From a checkpoint of a small sound classifier.
Training: soap at rate 0.0044, batches of 64, held-out accuracy 94%.
Rows from block 7 of a small sound classifier, named by matrix and row number. Rows with one number belong to one channel. Each number is 128 + 32 x the weight over its row's rms, rounded and kept within 0 to 255. All counts start at 0. Numbers have three digits each.
Before each channel's rows are labels from the 100 clips, of 14976, where the channel reaches its highest value: "responds to" is what is common among them. Only what is clearly more common there than usual is listed. The data: simulated sounds of rotating machines with and without faults. In brackets: how many of the 100.
# r30: branch 2 reduce pointwise conv (model.blocks.7.r3.0.weight, 128x512x1x1), inputs 86-171
# b30: branch 2 3x3 conv (model.blocks.7.b3.0.weight, 192x128x3x3, transposed, each kernel summed), outputs 96-191

responds to: state: faulty (100); squeal (74); rattle (37)
r30.76:089201109140199153112084117192105178087185199112117129071109102121147102091078101069043121101101163122167146208133138120134081102130096196150113175149126162091149147116134107147152088143165124130150145169118159154106118182103111099109212110109079116118084131
b30.76:139074092154081110110165131118102104104140183050089160144119150167145083142097120163108152094114134159100033096126094113176099053075086127059114085085108108142137172123185157127166105161141117115101095133071127140129120111159139119178094140066119166152113139193101095134129113157045121120

responds to: state: faulty (100); rattle (60); gearbox (38); grinding (36)
r30.6:063182126051122145106147150137058156110121140112102138106115118146159109090135123077163086100182080120073097198131194136127161148111085031115141146138100139143114071113151066116099142126099144095151150136122113124109150101122123111130140152179130134107136117
b30.6:099088105113157132149087080097101084050085108121163147119115145123113100082065139134134113128104171121123171153147135088131100104122112131117096067164139153097137133102089088088145135108109154109098092129080116140160091138123111104118147112104107108076101146091137138138168129123070138132

responds to: imbalance (66); electric motor (42); machine: gearbox (31)
r30.68:086156136128096086142134077109087113064137110157122151162151111153156106109168165170147133086095188135163106147104138069109085136132105165119117084134188123144154113158142110151140105169145143110120137115075098103089078154127101135164154090125099152080157170
b30.68:103177111101098093176117146108100100128138140101087140077120150169083125126121111144127189126142113155038137117151128126145103143124187110165177098091111085125115078120162158100152167108118048151177163140083086105136175168128127105080084081122114112126175163100107158154113134127185122129

responds to: electric motor (100); state: normal (100)
r30.3:167113149129173123108142137152179088149125147106169132105089089111098106130119141086097142144056118167151059141110139191128094099186123118136199141099124100152113093132136099182147117120138120182155122111111121148083104146177137143130146116138118102128098113
b30.3:109127097129138123174191117122188104187104122104151125121155146113133130151166183084085138123165122135103144141114138106134130161129089154017180123128132131151115132164202091134138103125208114142157186112222093109137130137162211133145138127087110146192098155108090138144108108105122081157

responds to: state: faulty (100); rattle (67); squeal (52); bearing knock (39)
r30.112:127126099107115110130119110117154141132124139197170125120149113073137149072072082125115103131100089111075143121121124085137105122101144135129068149125114139085121108102133087125096179091106119063112132162169113162107102091158152174122123123201094084169087119
b30.112:108114137132112162093124118136159167135157156133142092166101117126173116121111126135108135135123130148181113101116129121104169122105130194128087162182173142088153129092092151153120134164105140092122137100110201126106156097074112157130120066096245080163087155097162181122108118111093092132

responds to: state: normal (100); electric motor (98)
r30.66:117119130146107123140207120109119154152071177132073152102141085121145110128117071136068150168150155108117119176191118088195153096120112079165175124185137144118107119112095141135109154166099099128163137127123117150141113127165139112200155086171162144158053055
b30.66:122158047122115109135128117101132158166085171084117130126099143127129158138108152100164150106148104129099140160164133139121120084117100146099154115072136131156085062185151145123159137128183079125149115102191107077123105160176165163072106133147108151151102121123109129137056115189197143140

responds to: imbalance (72); gearbox (34)
r30.5:128115216159092122130125110120185120165142120145140139091107135119104093091124089111092147081080191204088141090183089100147133144164107096143117131141127166089123175094153125163131100107099114145093122155136130104139100156149104116118141089110115103162112138
b30.5:151122137117180055141135094150144170163158172083093133108219109164160191206106109144146091104135127126130156185121103167124103093161134119177111130086117125137130120155158182192156146139156088114137176102177088101159115146128145073104115118084102138163093120105092144165096072150092123113

responds to: electric motor (100); state: normal (100)
r30.70:054131088171142071189200162105084179173075168121101119216205087116246123165115084169143127155133081170091163140084164155130191113111139154139139158128138123086100109112115075101064107137085118103105180135130164092102085179104131118128164142143146099138119154
b30.70:119234066099104098137089066145068136131107190086135145132120095149100165126116133089121127115132089131072125085128165082129104134121121159181147126100109095122083079140165162109157147119164073135147172120132120135143119159164109095123138092064120143122136125161090130131058113148131157146

responds to: state: faulty (100); rattle (69); squeal (58); piston engine (30)
r30.7:136168111124054105165112160235099106161119194150124121162164095169136109104129112133093123110059072124151137234170195244151123117117101113142123143158118134118130113118131158094120139113149140125176143134111115116040105134079116182142110082108102084198123164
b30.7:080077115109121074112068066102105114119064139079186095131149115014101124120090173162172120121093151105132123141143114165110134110120115095181171071149122145084104138155109106087090099133078144100122140137157130133106116136161167101165170112115095123127152092092121140086135117099139083100

responds to: state: normal (95); text has "fault" (95); pump (47)
r30.16:199091147133061094133156113090105118127087088201137119143073120149160096142128045176040098143143124148172121140131090128164137141106073116136101172110098150101145082125133149162143101100126094132161083091154065092118123125160085114155097097112098119113111139
b30.16:138151126153144136102156174157190115126156149119136126095118080139114129106108143147139162129170099131119092158132125100105125137142175142191165110120130102138100096149179094132155124102157059162133152148120105085125145105094142123112085139162057184120172154154072076194081128091110160095

responds to: electric motor (71); speed: slow (65)
r30.91:101086157108137185153208146121146140075160052077159088120114152049101144130071089059074130037096167171100087022118059079156045135118109103118130097103116149152124143135135190161133091143136168117121145149151116119077111146127112158105156077070091104112059133
b30.91:128153090120135130127158114092101156145153104080167120103155133137058165140109127114152120164170144132044133121131119127143142082182114061176160178105140099121075071155152173147125125119121049191118120114071076098169142141135114081104083141098131115114099169197143122142116130028124131132

responds to: state: faulty (100); squeal (61); bearing knock (56); rattle (37)
r30.2:137134138090082077089146143091135161186120084118109129135119138194120115137084062106134146177129094135093108176103193090148147135110123102122059144113135161068123122114135082129122134157115123135126156107115107118091106084128118124113088131203086067141091141
b30.2:115099060190167220074185170142080168137111118156132156041092098167101128139093110097113145092103159149090076139092117156109117183096162169125168156170141096093109120115080130128176119081099197073133078117144145145175134092113100113100191162112119107127124141121136155125166121097134122137

responds to: squeal (64); pump (42)
r30.96:135104146159098150115136114130135203124174153135125091086191157143106152120120201174133136108090199169182136180129130138116143124137061105106101158122122110114135105149122110124132084168145119137130160120109108109142111130149053075122143099103116141166123070
b30.96:131108080098131078122166127100093112147125165023080164157117106105134157159097141173123171101154151129119098139179072134151061064177173098140163063060085164160102168104139143169160140160174093119123126186145097137114180163157122144106086057100106106142121139171115144182098091155155153123

responds to: state: faulty (100); squeal (82)
r30.77:103076120185110126126093122098095115092153092124123178134107094109110057141149213117130132111102189109109160117118128108140118146123089156132081102106096112127090120168099118106130100145139107112158127106118189137103190139109126037194085227121123112069167136
b30.77:156154157186102108118231124100132138179157219075091160098098110077159175110174132127132110080107108107152070125118100101154081134139096120119141120101085183164127106112160111110183134174150090086132121155111133177163099167149091145160097121158111101123111106145154126163127120164100087133

responds to: state: faulty (100); rattle (96); turbine (32)
r30.61:138086117185100080171095111143069165161117120173096065159103102113098083154078118163164152106097086101168122086114130123077135112125174106139052122137107092122110123157142101130073132138118125102107114108179156186177095103097171122086055158099131102124189107
b30.61:155120144167079115083144136141140154169141115164130134172130154140174167143111141146099161129107121162184142098122117106136171094094134151141066098160179130114171141083106125159116166171156120112136118124139201140115141128114125120108101142135210134142135116120194138116091147155071117151

responds to: electric motor (100); state: normal (100)
r30.113:073059105173114051181149133125122154160104125163178135159143101137197160125137124224168168132080171169084140115125118145118179149164092130140114137172131147088139144145131095119135096145114116184148133172159168130098133137173111116165186147125119112112155135
b30.113:130121112092085079097192104125134157143115187074101115149089090139122129128106103099141117101148096174109151158160164100168092125196159104165140123095117111144114090095109152132140099160095081112111146180155128103115209151159104054069103067100164112155098127143121141197107124132183188120

responds to: state: normal (98); electric motor (94)
r30.104:139053135126061129131173121079062178045167077123119092174139122193126085146168198191154153081032245147156121095133088148172122112098141088115112111155105131094083084134153087121148133139128117107147104117103115090159136134087095111161124093123109142138106101
b30.104:144185130136118089130161197090108116171199132125146137134100141166073116135113069118177087116091175161079144138124134137099158118153187060133138153112102124099117068068139152154118142086134064101138147124102124110171134157152055109136149057129132108150166113177116073147116143147115102127

responds to: state: normal (93); text has "fault" (93); pump (50); machine: conveyor (38)
r30.83:155140129117117131050132150078167138155081122114172091096151187158071107132183068107077149164135132109159130145121138153160184135141144062115146113126076125147144068111133147148113132140089100112126126130154154108183113105153147132144095117145121134136143168
b30.83:095103096101124114165146148118158066113150105067133129121130102103103155138137114087136126079157110143120151161205148120145131106140184144194138126107140136135113075119095144127120149096189037125106143175130138097127156201101108110116130134165074118130141117119100105166122150195165138128